From a checkpoint of a small audio embedding model: trained on single notes of 20 synthesised instruments.
Rows from block 9 of a small audio embedding model, named by matrix and row number. Rows with one number belong to one channel. Each number is 500 + 50 x the weight over its row's rms, rounded and kept within 0 to 999. All counts start at 0. Numbers have three digits each.
After each channel's rows are labels from the 100 clips, of 14976, where the channel reaches its highest value: "top examples" is what is common among them; "peak in band" is the frequency band that holds the peak. Only what is clearly more common there than usual is listed. The data: single notes of 20 synthesised instruments.
# convs1: first pointwise conv (model.blocks.9.convs.1.weight, 352x352x1x1), inputs 72-107
# convs3: second pointwise conv (model.blocks.9.convs.3.weight, 352x352x1x1, transposed), outputs 72-107

convs1.255:615426502482576456461509547557466515621603566485471394516510489539460575548547498417433533542523488530570519
convs3.255:571554449444451502424485532526553500404491436552404504446476566444509498491558429510553484537525405560471461
top examples: C#; octave 6; note: C#6; instrument: sine tone
peak in band: 500 to 1000 Hz

convs1.6:510565548487597487486502577488569458487469455482561584507494498448392489490514493516494499507465496498501454
convs3.6:512479537490506474531460523504641569529438491467495465578482497515442508426484450498545465420531450558455516
top examples: short note; G; G#
peak in band: 1000 to 2000 Hz

convs1.120:498518493512432538521589565553500525493515612418590550416487471544455464463465491557436440520539531594498472
convs3.120:415492544412469523512473517524536616406493564462585595442482532501473434439481492433541487455492510470499521
top examples: C#; short note; note: C#4; note: C#6
peak in band: 2000 to 4000 Hz; 500 to 1000 Hz

convs1.182:539460535445484441480484501591389473506461538447416487462542495460590437538502616527458503513507565554537489
convs3.182:529538435457428481569493468497495398523531429531606519510499525562476477522584383552565419582505450554487432
top examples: octave 2; G#; note: G#2; note: A2
peak in band: 250 to 500 Hz

convs1.3:503448526501453497562479584345443552444469553534456471536481484527469562523595444452458415456536477447511509
convs3.3:521477450464430489609522515554417569585496501502496474554528466484487491500374538541499602622467566449586481
top examples: E; short note; octave 2; note: E2
peak in band: 250 to 500 Hz

convs1.106:494509550562389498510575499565501524549491507479497494521576501545331545473509520486528553431513529540590467
convs3.106:532560383564444493425446526479487461461466457520504401520470534429479474495526418498563467472507548597556544
top examples: sine tone; pitch class: G; note: G5
peak in band: 0 to 250 Hz

convs1.127:573608532527572493544470463492470478470516469414493444470556429493475478468420586544421517541551563495457504
convs3.127:392554552426508584471503479562433543482444556461523500497501392548467548553511482483425497494431492613554419
top examples: octave 6; short note; D#; note: D#6
peak in band: 2000 to 4000 Hz

convs1.115:529428433458492446482497464478458540497531549462502444531548528506470434541546422437537465507495512499615516
convs3.115:543464579501407541532546605464430589463392372508460481521516405486510492445520604504452585496431465547611477
top examples: E; sine tone
peak in band: 500 to 1000 Hz; 250 to 500 Hz

convs1.308:384441577444423420546534510531568500585502473464598459468560465511518499472507563568523536447419464489590478
convs3.308:412509504471436507462483486424519445557538538556429534573454481449481576544602554525490445557458548384498541
top examples: octave 4; F#; note: F#4; instrument: marimba-like
peak in band: 0 to 250 Hz

convs1.175:426461503507469481509613642495514543541521467501488456553491615531479465517569430569529527490441490552562445
convs3.175:462478556608479433472459596529548537435530538564520511511494511582553360550578475510512549433538582640547521
top examples: F; short note; octave 3; note: F3
peak in band: 1000 to 2000 Hz

convs1.146:511530399571467530562479453520471581501465449438449487509481514526465495521583519471499426502499479511558492
convs3.146:446518553470552490494464639572527577447492498502603484493522620505532533542452462456502578552543533478491454
top examples: D#; octave 3; note: D#3; instrument: sine tone
peak in band: 250 to 500 Hz

convs1.208:544519530420556474505529551464572477512522458529492463502478540535601482471493491522467504434502469485483539
convs3.208:573585522522478465464463508512520497494572453538429387569534498547487538448650445556413449545552558595423480
top examples: C#; short note; note: C#4
peak in band: 500 to 1000 Hz

convs1.317:393521520500481583547564409450540485547566560486521473507569543513481427504393457522539411408475489494618481
convs3.317:371541516537524464526519551493450584449401470407538660453493402430578530438511452483483494559541551541516517
top examples: G#; sine tone
peak in band: 1000 to 2000 Hz; 250 to 500 Hz

convs1.306:450541506545514542538525494527454533545410584489539564518529532534522503572439518525572382469466530506548425
convs3.306:563359563493492572468451560636550587555457461497517473523537449503488513536476481443537647528519345553449483
top examples: sine tone; note: F6; octave 7
peak in band: 500 to 1000 Hz

convs1.334:557600561507442460601617563461423489477637577621364524529384491510556525504495552416522604593496537617491475
convs3.334:428452513410452471453499601498544572553554417497518539576486507569484492472540505457489448518427466504508405
top examples: octave 2; short note; B; note: B2
peak in band: 250 to 500 Hz

convs1.316:461523494537550527485547451583480456501432517462409570482534479426438515469431421477512567478460473461508491
convs3.316:520431538464414537548479520534579515528529459534462431555543606436505543504523553446522483399569418444402417
top examples: F#; short note; note: F#3; note: F#4
peak in band: 250 to 500 Hz

convs1.74:499459409422467634603550527408452474533492471520506458483408426515488522477389514435435456460457447534423416
convs3.74:457582452521565411514601535502455561455531552492494443495470453450520467521454535524560465559495473465404428
top examples: F; octave 2; note: F4; note: F2
peak in band: 0 to 250 Hz

convs1.155:525561429520511464483476447510541559427434495491519551508538650534519516471565441563492489455550416524468403
convs3.155:457465431490526461532549524529504469470496458559489466512515417542544557506520517553496456471460478323492509
top examples: octave 6; D#; note: D#6
peak in band: 2000 to 4000 Hz

convs1.33:547439574453388540512603491463466522566525565448439505492588441509423467510445504486491544567515424579546434
convs3.33:510469506474478496470520473498513538491482607535447514540475514582471485480461556524494433556556499509435517
top examples: C#; short note; octave 6; note: C#6
peak in band: 2000 to 4000 Hz

convs1.201:429500523495392509510495547528423537513433465650498554522480492518513524451564563557529482450495393516488463
convs3.201:537571462486494530441499426586497578515517549457451564472491537518489478482496551467544440539525498496383529
top examples: octave 2; bass guitar-like; note: C2
peak in band: 1000 to 2000 Hz; 500 to 1000 Hz

convs1.229:489463427442509485545488487518507536399467509437511532435469495515527415543497564534487407436522466417603459
convs3.229:441446516493498441486463471510372425510500508564404537465518454523567522446416476545537490480434426558653437
top examples: A; octave 4; note: A4
peak in band: 500 to 1000 Hz

convs1.16:556467546549480415580548489458502492504496478505537488510429469491517566526475526424436457556526580518506661
convs3.16:416447530560548516604504556536489484391503512556520423504494485505509428422530494469425598453484457570640515
top examples: F#; short note; octave 2; note: F#2
peak in band: 250 to 500 Hz

convs1.349:481525470389513466479439459571390526492557514404456540455637587497512494488489523472492546564466391540485458
convs3.349:440497409603539557348433565493391504504517474494507475513505539450478526501509545564489546539552527550548430
top examples: octave 3; F#; note: F#3; note: E3
peak in band: 250 to 500 Hz

convs1.179:447492525548547499575465526516624549573433420500444420545470507451487606504463400483498552469450480536500465
convs3.179:559531498487503488433520657482551462536521547580449548514504470622492466531447551415481453427465588466502462
top examples: octave 5; B; note: B5; short note
peak in band: 2000 to 4000 Hz

convs1.258:507472431529583484527515428486499489561553471494466502485422431481513548516432532516518634582465411473493480
convs3.258:588481451501490540447511515540515512435485469527547471517521530463459536484345462423494485475498533519588467
top examples: short note; F#; note: F#3; note: D2
peak in band: 0 to 250 Hz; 250 to 500 Hz

convs1.4:448586460487502499516528522428464566393477622460470537527545518443500458440444517524457542529615510440511475
convs3.4:492489570501461484406431456568471557511581562534533490526531439598524520488438562511482502547560434402525577
top examples: D#; octave 4; note: D#4; note: D5
peak in band: 500 to 1000 Hz

convs1.226:503450436514473400568477513531518541424560450410523507525435402494573538417503512482465515488529461493575545
convs3.226:459585461481495512555485529546498459491430469560535486589469473497528472501487564503483552437489464550372516
top examples: B; short note; note: B4; note: B5
peak in band: 1000 to 2000 Hz

convs1.292:426509576523465475582400521551533450456534455476552495419477554481462521493495508420502438469514508451469558
convs3.292:539480485514520520594541500464610472422417461426554520424492578461491463482485541453503560462525520494469505
top examples: E; short note; octave 2; note: E2
peak in band: 250 to 500 Hz

convs1.28:542436448462471433535499542435499458530495467441583399515518564526442439547537500438520479418512567563519500
convs3.28:480524400535438540379543530549431435555446483516390507455527443502494505292472470520443572514479539414530471
top examples: pitch class: A; bass guitar-like; note: A2
peak in band: 250 to 500 Hz

convs1.190:457476571484525523561500425496543533459411555440494516485481535519588505427539473540561544579404457491503501
convs3.190:539572498572552587586542566458477572529497572465509520507530482579543458480424513507549499508508527573606482
top examples: octave 6; sine tone; note: D6
peak in band: 2000 to 4000 Hz

convs1.251:440448493478402535611495414583481531523509546520500473485559510557570540521495547551538589653542472484410544
convs3.251:561537442544448503438546421391515432499490532448503445515497499424504515573374469597374527434440474486458521
top examples: E; octave 6; note: E6; sine tone
peak in band: 500 to 1000 Hz

convs1.224:527493536512497551558508506466571600482593501518473511442540514515625535572393473461515419482514434544489497
convs3.224:477588448483562544420484461569460548409417499425530498462472504470495591549507423442443458405480429511559531
top examples: short note; G#; note: G#4
peak in band: 1000 to 2000 Hz

convs1.313:537516615458518561574464557519557512485422467452407556468522435490453490528529433600517425524436471558434470
convs3.313:512591498498478584525504448459533499516476555489443577390463546503534491524455484510583388561492366591526502
top examples: A; sine tone; note: A5; note: A4
peak in band: 1000 to 2000 Hz

convs1.284:563467547518400532425430454531608552522480526477482521498538490531513456500497518576528343609518508560572512
convs3.284:598468450468510451449467407608512608565486558479482444571484514542537545525575570482498547467542567437555432
top examples: octave 3; short note; F; note: F3
peak in band: 500 to 1000 Hz

convs1.148:481457473524416533503477620549534526489534478575452524562471531473610439499444521560524523521468508483516527
convs3.148:483472472472541521506487598501453548506546395458584526507561458567527529584397529493459425399557534515595491
top examples: short note; octave 2; bass guitar-like
peak in band: 250 to 500 Hz

convs1.214:566507464508456515500476506518546468488487506489478428470429397576528471551423421523530456548524452530548503
convs3.214:499482464509498518478491524499600588420463424477485530493459462498492474509498518501414593642513543570506581
top examples: F#; octave 4; note: F#4; note: A3
peak in band: 500 to 1000 Hz

convs1.64:537574536509559461481561494453467504475519540591443515477489564512472500493463477547561451496534552463499553
convs3.64:615543536457463511470550540555403600569455443450496511423495466563495492480596594460544543463468501482450569
top examples: E; bass guitar-like
peak in band: 500 to 1000 Hz

convs1.271:586436500551408490526515452449524446477481493483479415554494502486495468453560420499438512581527465448568482
convs3.271:521501460427462544567537382371476520554550527512427549476538500461508528490481550539432373571446562530519494
top examples: pitch class: G#; sine tone; note: G#6
peak in band: 1000 to 2000 Hz

convs1.81:410464498497430460555479503522437555525519564411462495418376488514481496545559464508470436535467553517514536
convs3.81:656579508484540507537474508482465439437469526584581602502490505641444475476595571499497551563524501474576516
top examples: D#; octave 3; note: D#3
peak in band: 250 to 500 Hz

convs1.0:427422575512500465499481490597543504463500529464460442527399442472541496481532522515594518450492561610562550
convs3.0:522509512480459487434432497574604512540419561491594643495474452446521489458465466539502482452436493432465457
top examples: octave 3; F; short note; note: F3
peak in band: 250 to 500 Hz

convs1.19:509537516416488568570536490518517506462402559533446600481503447459480569502420530528511664522507446578490373
convs3.19:508487470511457480576483442485486465546420552451458547424467467478552509512575560445568436433553535408517437
top examples: C; G#; note: G#4
peak in band: 500 to 1000 Hz

convs1.181:441525419524442559459522559503404547573419539581518580513482531460500430527490516549476468463464535483452528
convs3.181:454428444449485477539508435477532492558509479446461557498494491609489516670567471502468417504475428536438509
top examples: C#; short note; octave 3; note: C#3
peak in band: 250 to 500 Hz

convs1.261:520508415464445463505498537436408469475497533553519563660457470437415524534523609567520560591562462487506584
convs3.261:538548468528479462562421539505476585525524475453462556539501486498469437528446472482517437418500543563506510
top examples: F#; octave 3; note: F#3
peak in band: 250 to 500 Hz

convs1.174:550463533433448450463519407520523493501569547543535550542495408528473522501474427513542640343553456481493504
convs3.174:624439470507559490569532615484476488491456449546477439526515543528539503575456502426476422472477495480570471
top examples: short note; F; note: F4
peak in band: 250 to 500 Hz

convs1.297:489543466454469512472554521496497509542397496476505429524580519457526553520525424505506594568535452530435455
convs3.297:503514536574534615425432387477517458432524497428487673530500568438552500560542486512488454476473527579520563
top examples: short note; octave 3; A#; note: A#3
peak in band: 1000 to 2000 Hz

convs1.192:467424462513458501495503483459479473423459534475526525489502510439559504505510558482496487484489500484587507
convs3.192:547503523567553499535536505379494458559492475504598445429520494627495489488402496519455463551523557343571473
top examples: note: G6; sine tone; note: B5
peak in band: 500 to 1000 Hz; 250 to 500 Hz

convs1.57:461578612461449434546526504368496430497538599427432432520532534441489551578470532610538424467462437428446535
convs3.57:557471490462547412533491553582536484597549467561405400564479518548548468528565527513533511491516461565438660
top examples: octave 6; C#; note: C#6; instrument: sine tone
peak in band: 500 to 1000 Hz

convs1.126:437566500515478525457616576515551575453558433506545521397538451500440516517451459520533679570372551559504508
convs3.126:508497487515497480512510530497584462451446523497547459572461414468501452501434469509598525513499562443516470
top examples: F; note: F4; A#; note: A#2
peak in band: 250 to 500 Hz; 0 to 250 Hz

convs1.141:522544509462507470493478372642496553516581531549450512546471553448495450554392504434576614468525620487481560
convs3.141:543574581435451469552574512549507452447436518409523439470537494459486483424537504617480442602462488635497428
top examples: octave 2; F; note: F2
peak in band: 250 to 500 Hz

convs1.70:482484512461498603510396377420492500427530569577529521419542526482551411547450466466536508493486456457499562
convs3.70:500472549444543471537526493433550504507462433481474491586499503454524489493498513526437605427524501418532477
top examples: G#; octave 4; short note; note: G#4
peak in band: 500 to 1000 Hz

convs1.283:561488472524359530323485597619553556615496541512540522494500439442498561519521534465521550538485522508524514
convs3.283:452502447540555499530473431489504521470417446535477442529456517414494479455482520507507528521514508582482481
top examples: octave 3; short note; A; note: A3
peak in band: 500 to 1000 Hz; 0 to 250 Hz

convs1.94:447455519445456566337502458468456480496569610525500437498554503536548470493528438469422547337494538445516432
convs3.94:485526456566435492478523438467564538479580497562571422543472526466560530471441520473561496510506484525605515
top examples: G; short note; octave 2; note: G2
peak in band: 250 to 500 Hz

convs1.250:364512539550415478408578432476539503580507433552513496561490534488532374503507479482499505536509447526470472
convs3.250:499507494555499497494496552503490449490539457552545494527493498414484426450474507477479543602437494525491448
top examples: G; sine tone
peak in band: 250 to 500 Hz

convs1.206:533479427508528569548527418629496451502547482457466481539561455460544524509528511519535406464543523515468421
convs3.206:402513507445477506466517596553474496537481563550495470520475483431459529489431524474567539454490472457428467
top examples: C; octave 3; note: C3
peak in band: 250 to 500 Hz

convs1.107:427566590489501456514496489505433516529511489507513494344498569535503458492443551510514475490517428492600471
convs3.107:527464499510509545418542460565562469480402553549457583448556568471510413556472541444525488504536522524546560
top examples: sine tone; pitch class: A#; note: A#4
peak in band: 250 to 500 Hz

convs1.93:553405534519488472577496479498549596563551531577466580526479470510477476536449503493516449524380476494419501
convs3.93:532584560570493488448499357388477504478528466539447543506566518461523487500551523523525564498491448452512574
top examples: D#; note: D#3; octave 2; note: D#2
peak in band: 250 to 500 Hz

convs1.92:455388506533448463532421465464620498542503521482611503500488535467530481514558424489444464469631488403456433
convs3.92:428503505504499526492497547463569426617531435480451514503474457459545474486543573512464443530502464531511488
top examples: F; short note; octave 3; note: F3
peak in band: 500 to 1000 Hz

convs1.24:463385483488448510451612387569499541539386446522423508472443441548562468511492614501502546500530405443483426
convs3.24:493543577604455552379536474532630465482421507498477412423484515469446533392525493539476492452446518514465421
top examples: D; sine tone
peak in band: 0 to 250 Hz; 250 to 500 Hz

convs1.128:539525616538502479577500515515494515534546511454475587452507440477440497474487509498556405548538508498533567
convs3.128:506403463511543516541488575429520424388426416467554483600492496417488608444512516417447493526489508487429450
top examples: sine tone; marimba-like
peak in band: 0 to 250 Hz; 250 to 500 Hz

convs1.13:483476492469452540489533477449508609460447495488488529368532485459547518575524558528528534413428535513546517
convs3.13:478540443474535469457546474418558426455517508526483406550460594439474556450471518494536493422479343393459499
top examples: note: A5; sine tone; note: A#4
peak in band: 1000 to 2000 Hz; 500 to 1000 Hz

convs1.304:556540520524391450523474500511502463407545613536502567468424500477619510426526460515435464515518509421478484
convs3.304:513634437439524417550471544520528469540459556487469480471475490593530516556557521447399538416497569465490524
top examples: F; sine tone; note: F4
peak in band: 500 to 1000 Hz; 250 to 500 Hz

convs1.47:569480449550483473595521494477546484472449492476606513510485524536473530513442460421448543496533474462500545
convs3.47:519477522483469445464413516542410577479486560520475471495450549447441455470443499469488497579457518529504537
top examples: B; short note; octave 3; note: B3
peak in band: 250 to 500 Hz

convs1.103:457470619553488485530452561408435507482512550525543576558481408525509544498416472638520533557547509521439456
convs3.103:522524545437478498616497552449487468496500584557502562319533555492561538544532463474536547468491463526541438
top examples: octave 6; D#; note: D#2; note: D6
peak in band: 0 to 250 Hz; 500 to 1000 Hz

convs1.339:464447443553434469517520469381546452495446385544537478537444514587480463479443502578452496591481520515511493
convs3.339:460451461442522518593542493461584441551515448514564401490527542466391440501453524535528593541447534488400590
top examples: short note; D; C
peak in band: 250 to 500 Hz

convs1.260:527456566441543431409450459600465485389494473523535438546540538446513535434519448533455432487568495518518442
convs3.260:481499505472449465485453544417508469548545538530504436498502555660448407488457542531479523542570489533506408
top examples: octave 3; E; short note; note: E3
peak in band: 250 to 500 Hz

convs1.40:527465456518522563408469482533487556535524574559489495563523484551594543503531565492485563503477490517419470
convs3.40:506507506613453527544463539488554491367488493447562363440483501427567498572480508452479420597508527496447412
top examples: decaying tone; octave 2; bass guitar-like
peak in band: 1000 to 2000 Hz; 500 to 1000 Hz

convs1.346:524521541498460460509498581536512436492489430607468482491499434575546476440532554503468477371407450618459454
convs3.346:453416560476474526466524499610474491382464565421518482550525529480542544554417611494400426472544508491447482
top examples: C; short note; octave 4; note: C4
peak in band: 500 to 1000 Hz

convs1.130:595412558568488529520508474504515566505531535492436519600420420450550453518463566465535447481511523456432533
convs3.130:517463499539437578522453584554494509531484496491456503439466496415539565482524482501469451575526407637515536
top examples: D; octave 4; short note; note: D4
peak in band: 1000 to 2000 Hz

convs1.289:465431460571483442429462495562428550450588514523537477546557561441558473462499537523477535486478437471418532
convs3.289:477558443441469523523548541617580419448535473495532545488521474560486496554544502483462448569485627570580553
top examples: A#; short note; octave 2; note: A#2
peak in band: 250 to 500 Hz

convs1.348:543549518522563504513500509524473446566415448500524548498534441583439516467607492518473509547510469503496440
convs3.348:522458554449430573551527452631600507546466510476485485529503470581540477467595482538557485466441498473511496
top examples: G; short note; octave 3; note: G3
peak in band: 250 to 500 Hz